config.toml
arch = "resnext"
kernel_size = 3
num_labels = 48
mixing = "mixup"
residual_init = "zero_last"
cautious_weight_decay = true
weight_decay = 0.2
Rows from block 5, named by matrix and row number. Each number is 200 + 30 x the weight over the matrix's rms, rounded and kept within 0 to 999. All counts start at 0.
# short1: shortcut pointwise conv (model.blocks.5.short.1.weight, 384x192x1x1), inputs 0-95
short1.195,162,208,208,218,246,204,192,236,190,152,193,202,195,206,196,258,227,179,207,237,236,189,203,227,231,228,195,164,216,190,225,200,184,221,255,191,227,251,179,175,156,189,260,213,167,246,216,190,211,168,153,218,187,226,181,194,149,159,192,207,202,113,248,211,149,152,223,250,196,211,146,254,164,157,198,192,187,187,194,191,212,230,127,245,192,201,172,209,210,167,252,174,181,215,180,114
short1.196,166,126,213,113,246,157,189,198,180,219,233,216,186,211,159,269,86,182,184,191,185,244,187,207,245,168,176,203,221,167,184,178,153,225,250,196,187,197,206,213,161,214,206,211,140,211,199,239,213,223,220,189,160,192,198,179,182,208,147,207,175,211,224,151,171,189,214,270,159,180,225,176,146,162,199,204,223,254,192,209,159,199,147,156,209,216,243,215,249,220,235,156,145,175,170,184
short1.197,145,192,143,205,201,230,205,197,193,185,128,162,257,178,208,168,236,100,197,203,260,184,154,195,166,217,230,121,185,192,264,123,185,206,199,210,127,153,207,157,210,218,223,180,210,201,184,208,168,144,184,208,164,238,188,198,168,155,194,232,235,198,154,226,173,186,229,177,216,197,204,222,181,120,185,210,213,223,194,200,198,240,223,184,211,188,141,198,197,149,199,211,210,228,216,208
short1.198,144,202,295,195,190,98,261,242,184,220,218,179,218,243,214,189,191,227,209,208,208,173,220,227,216,203,168,224,217,201,190,216,211,122,209,188,224,253,192,158,201,255,211,124,204,202,221,207,198,119,199,198,184,240,183,223,165,167,243,216,215,221,162,194,231,173,199,171,205,183,155,302,166,210,262,188,227,211,209,169,183,166,147,195,147,168,181,174,197,167,214,208,248,257,160,124
short1.199,260,196,177,169,190,184,211,205,205,197,213,182,262,240,205,197,197,223,228,214,211,196,234,160,177,221,192,184,211,193,180,252,227,174,202,157,153,175,231,120,190,152,201,215,238,208,171,177,178,252,176,198,208,153,216,222,177,203,205,127,236,229,259,171,262,166,154,94,272,152,239,170,156,189,161,203,212,159,165,176,203,206,226,227,142,245,185,226,219,204,220,201,105,209,194,181
short1.200,196,192,208,203,198,215,213,254,194,223,186,188,186,195,171,212,210,210,173,158,195,171,142,190,177,155,278,165,211,201,222,132,209,198,182,193,211,199,215,216,165,229,177,223,224,163,212,189,202,173,210,176,211,168,202,156,163,207,184,212,244,202,210,194,150,187,175,182,160,213,175,241,167,155,238,182,174,199,169,183,148,217,218,227,188,172,197,194,161,172,204,149,216,218,206,212
short1.201,146,168,198,118,171,168,168,193,155,173,205,222,193,206,176,184,200,215,192,234,176,195,212,164,195,207,224,206,206,220,172,212,247,198,199,184,209,160,200,187,224,188,203,183,141,232,213,182,252,241,187,225,173,171,175,225,213,216,232,152,195,213,212,150,186,168,240,205,171,210,252,188,186,25,232,224,184,171,196,208,230,195,116,135,192,170,246,201,218,241,182,204,201,206,160,239
short1.202,217,148,256,237,210,208,189,229,136,224,214,239,106,216,223,248,207,213,201,193,199,168,201,204,218,188,153,206,149,215,113,210,189,148,80,199,175,219,187,189,178,211,198,204,203,182,202,110,150,173,219,206,215,184,208,170,162,118,190,179,163,208,84,220,213,177,132,249,153,228,235,211,166,158,182,179,220,177,212,220,187,178,235,192,146,200,165,197,175,195,183,164,184,213,141,160
short1.203,202,126,191,196,110,221,194,225,151,267,149,237,239,153,155,208,187,239,199,214,239,196,226,190,181,170,224,151,238,180,190,210,167,194,239,198,199,183,259,123,221,270,190,138,184,199,166,276,190,148,184,167,230,181,167,212,207,182,237,245,285,186,239,193,195,181,268,242,183,211,213,237,183,220,194,199,164,164,223,197,245,257,205,99,202,157,227,188,189,180,220,205,204,198,181,114
short1.204,202,182,206,217,197,159,170,228,218,154,156,209,212,166,173,181,190,183,191,190,235,211,190,213,229,173,210,220,261,194,178,166,192,226,255,225,209,241,240,224,211,249,189,212,188,201,211,254,171,199,275,175,193,222,258,208,228,210,189,209,200,190,251,235,147,185,259,200,211,198,184,215,182,157,189,194,167,226,183,219,200,226,185,218,226,193,203,151,171,225,186,187,244,167,186,218
short1.205,192,198,185,206,180,241,158,208,220,228,171,209,163,208,207,205,202,193,176,198,178,221,174,200,223,221,207,187,186,204,176,157,218,199,189,186,173,189,208,237,208,214,218,187,171,218,235,161,191,174,203,199,193,210,200,178,230,221,193,208,205,213,215,222,170,205,164,221,157,218,212,187,180,197,215,188,207,188,206,202,232,198,162,167,225,175,213,178,213,156,174,175,204,199,194,167
short1.206,192,171,197,213,169,217,215,205,215,196,209,172,168,166,212,188,201,187,205,163,169,223,224,200,201,198,213,187,179,209,213,172,185,119,185,212,221,224,179,204,193,206,162,187,177,185,204,139,203,179,214,164,188,201,220,207,227,179,190,197,132,202,213,191,155,197,122,213,176,178,176,201,210,183,196,196,209,186,144,220,207,255,212,184,196,209,235,155,202,191,208,207,155,202,194,215
short1.207,196,146,226,211,148,181,191,232,221,162,219,145,228,240,214,164,172,194,210,216,203,138,218,153,191,189,191,206,73,208,189,219,200,163,17,138,239,201,181,164,197,176,208,175,223,195,191,126,211,161,199,233,170,171,226,211,152,93,214,145,164,226,107,124,231,174,97,179,202,177,178,200,159,204,217,181,219,150,200,162,180,195,201,231,123,200,189,213,200,172,184,161,141,241,150,199
short1.208,203,148,137,172,150,225,181,220,227,228,193,241,146,201,157,171,203,219,151,221,146,163,227,169,118,192,159,210,173,204,170,229,194,237,242,209,204,124,206,168,190,150,208,179,140,197,200,228,152,193,202,225,210,181,137,183,242,196,236,122,201,140,246,218,211,233,222,164,184,209,166,213,154,244,172,218,217,149,220,162,185,229,243,208,245,198,215,218,201,231,202,172,213,175,167,170
short1.209,240,139,230,214,166,207,210,176,214,188,185,185,145,184,194,233,159,164,135,193,225,207,155,185,227,182,191,200,220,183,212,200,156,190,241,192,235,159,122,173,164,219,200,197,220,202,217,226,186,155,181,184,162,201,190,166,168,144,155,206,127,198,197,206,141,135,227,248,136,241,180,190,185,188,222,205,191,184,204,210,158,317,195,224,145,166,186,199,177,138,230,178,203,152,148,192
short1.210,231,240,159,204,177,258,216,175,210,192,200,222,187,225,162,195,225,161,185,178,164,241,206,237,185,191,212,232,258,212,276,226,192,248,238,204,199,162,158,212,150,200,191,221,208,210,213,249,199,187,190,238,188,180,216,170,249,180,232,208,190,238,226,225,204,181,202,242,171,240,205,193,209,311,225,199,225,190,193,185,145,244,206,190,291,237,225,209,264,189,241,200,203,181,259,250
short1.211,222,239,207,157,206,187,211,177,236,181,191,190,211,216,187,158,179,173,157,192,180,195,197,242,234,200,198,222,125,195,271,182,133,188,143,198,225,220,201,230,215,173,228,225,237,184,253,156,207,202,198,213,143,194,218,212,160,127,186,147,198,225,173,182,166,189,154,156,211,171,183,203,207,202,206,207,237,223,202,180,196,114,192,239,130,205,171,202,202,184,175,185,75,174,183,185
short1.212,256,205,218,207,158,217,160,194,240,211,221,143,191,225,179,181,184,224,211,224,189,204,233,191,213,220,166,198,200,183,218,229,216,238,251,190,178,236,199,192,178,147,229,220,246,224,175,151,189,177,207,215,173,145,241,183,177,182,211,116,197,210,243,193,225,181,153,131,209,182,252,172,185,234,175,187,197,117,188,151,184,223,233,245,189,239,195,224,187,204,173,160,82,215,160,154
short1.213,116,173,182,141,203,188,168,209,126,182,179,192,211,196,180,183,185,190,200,211,194,177,224,101,217,190,243,166,174,186,175,172,220,199,149,214,208,213,209,166,236,189,185,174,182,197,175,185,196,152,188,195,132,194,176,198,185,194,210,222,170,183,187,155,157,126,150,213,189,193,211,224,194,158,189,141,234,193,190,227,241,234,89,144,164,175,211,126,152,180,158,178,148,200,181,210
short1.214,222,178,177,200,203,177,205,202,197,232,177,221,209,198,202,217,174,182,196,203,211,208,161,166,200,197,162,228,248,225,156,204,192,203,237,208,180,201,227,218,221,211,201,209,201,194,190,213,185,225,211,230,189,207,231,196,177,227,147,219,202,130,226,206,174,154,229,164,197,188,205,211,189,146,228,194,188,213,194,221,156,203,148,167,175,186,182,168,161,213,213,157,219,169,157,201
short1.215,228,179,176,178,213,177,199,227,173,219,214,199,158,212,162,241,229,212,154,185,151,196,93,221,141,194,248,247,202,196,197,264,174,218,210,216,220,161,232,201,221,241,120,226,212,130,225,220,206,213,200,164,211,162,208,123,215,205,244,242,139,238,187,183,135,180,151,223,199,225,171,233,179,211,189,205,155,214,151,204,134,184,199,196,190,180,243,175,208,265,222,201,223,226,136,202
short1.216,140,150,190,195,162,188,155,183,206,203,170,214,191,180,226,185,216,206,206,205,212,191,196,197,234,176,175,188,154,175,184,169,156,212,186,200,179,231,261,139,216,217,211,225,223,163,216,184,241,129,203,200,180,209,188,180,193,201,220,166,219,196,155,214,171,150,177,158,192,262,199,216,212,117,187,176,204,178,208,252,249,246,179,209,127,156,171,108,241,210,166,179,219,230,132,138
short1.217,196,176,198,203,140,219,150,215,170,151,169,184,201,198,197,176,200,206,188,190,174,208,175,183,203,211,196,168,175,195,161,191,233,179,145,190,200,165,213,189,191,183,201,200,214,185,192,163,180,156,207,194,158,187,216,180,178,233,202,163,173,188,180,178,207,182,119,183,190,200,196,222,177,171,194,197,195,155,179,183,207,232,164,195,207,190,183,181,201,169,178,196,184,189,175,200
short1.218,189,224,228,192,189,217,216,150,235,236,182,164,176,201,225,211,202,194,227,122,176,218,122,194,180,197,215,206,221,215,201,210,235,211,192,188,177,164,242,215,157,171,164,201,181,103,174,194,193,177,183,239,143,163,195,136,217,212,142,196,211,173,214,211,198,237,208,193,164,219,208,220,157,198,198,192,182,150,234,195,207,229,229,196,202,192,223,232,217,209,186,187,219,149,199,236
short1.219,212,206,170,232,189,247,187,176,238,224,166,223,178,144,167,198,203,198,175,187,187,208,190,178,194,184,194,183,247,241,208,218,201,219,253,202,206,127,213,245,170,235,181,207,189,182,206,223,143,206,210,132,198,223,206,150,241,209,192,172,223,175,226,244,153,207,275,241,182,219,207,202,200,193,195,199,176,208,203,224,199,238,215,184,201,163,193,150,209,200,206,183,230,149,210,207
short1.220,215,169,224,186,204,230,176,154,206,206,148,180,155,198,198,234,167,223,179,146,224,233,142,219,199,201,211,242,191,200,183,218,192,186,202,208,216,215,154,190,203,193,189,192,194,185,222,178,196,198,210,165,193,227,194,202,176,197,211,220,159,176,177,160,160,226,180,238,172,239,148,154,152,214,204,189,192,234,170,198,197,272,172,211,270,185,213,197,228,172,216,170,217,156,226,202
short1.221,243,178,161,200,140,241,208,194,212,232,197,173,150,192,222,146,186,214,225,222,136,173,233,185,136,219,159,178,121,206,147,232,186,127,123,212,107,174,170,212,160,184,171,213,177,204,173,147,219,193,215,167,205,214,222,200,207,124,217,149,191,188,141,192,224,180,125,177,185,128,213,206,190,237,164,225,156,170,164,153,221,176,250,138,254,190,181,235,210,197,168,188,178,238,216,198
short1.222,143,220,175,190,186,193,208,210,185,183,193,184,169,192,209,192,175,167,212,164,167,201,168,206,198,183,190,228,209,212,175,227,192,138,201,206,191,157,185,213,194,219,190,213,193,197,169,213,174,212,244,166,192,212,209,179,224,191,176,171,160,181,184,205,197,185,213,212,163,149,185,176,186,167,197,194,134,204,198,203,186,215,143,203,178,222,233,205,205,215,236,236,204,185,186,218
short1.223,205,171,176,194,169,175,238,246,179,187,188,170,179,194,171,226,193,192,153,145,208,218,164,179,160,210,293,211,192,201,218,199,212,158,217,211,250,250,206,181,185,229,168,204,202,171,193,187,236,161,203,138,203,185,225,173,197,197,183,260,196,215,196,184,134,164,165,233,160,216,141,261,189,184,242,196,183,181,142,215,138,190,174,186,222,202,192,153,168,169,233,181,231,214,193,197
short1.224,146,126,233,147,134,207,156,198,232,182,139,243,180,217,206,227,178,176,155,165,230,225,190,220,229,209,213,222,267,186,235,165,129,236,251,186,249,233,223,207,185,207,194,207,214,188,229,219,167,128,206,209,149,181,239,172,172,184,197,244,168,219,261,161,192,180,271,274,160,300,176,222,216,184,209,190,244,171,208,235,212,339,104,219,191,183,192,161,233,160,224,218,183,176,142,169
short1.225,208,125,266,146,151,257,207,196,222,295,184,187,177,198,142,250,158,213,207,205,203,190,181,282,161,176,222,208,188,201,179,207,154,236,174,221,171,163,151,189,218,217,246,224,211,194,198,164,227,199,156,221,202,288,192,220,186,235,204,105,210,209,196,196,197,213,225,175,189,213,228,185,235,211,229,217,189,210,207,222,179,202,204,218,226,211,170,203,189,188,165,186,190,205,167,219
short1.226,212,198,171,197,198,185,183,221,205,193,159,188,142,203,246,200,181,212,217,192,162,211,213,178,245,225,218,229,172,209,176,227,196,197,206,168,233,242,205,204,169,228,231,183,209,212,169,105,171,239,260,193,189,212,252,191,229,184,166,170,92,256,175,174,189,179,155,210,162,244,191,124,184,149,156,189,134,182,248,212,254,199,220,214,216,195,239,196,154,221,215,190,225,216,179,192
short1.227,188,187,209,220,198,234,209,210,160,217,179,159,214,187,209,178,189,132,239,187,181,235,204,181,249,196,105,160,225,172,216,166,217,211,211,224,188,220,230,157,221,116,190,203,203,180,198,199,177,180,182,176,160,221,213,241,217,201,165,226,197,75,207,202,116,199,249,213,177,167,155,249,184,197,158,137,130,174,157,200,226,217,186,188,205,217,179,223,223,197,202,194,215,161,225,188
short1.228,176,182,227,221,151,226,213,233,199,219,188,164,200,203,199,175,206,204,209,174,170,191,161,175,194,189,185,253,210,197,209,219,191,143,169,216,185,197,245,184,141,222,167,190,196,185,227,192,228,188,221,188,165,208,199,175,200,233,192,206,197,161,141,188,190,217,188,197,186,177,190,215,192,172,209,221,213,174,166,197,203,257,186,166,213,192,203,195,208,206,190,187,272,211,195,243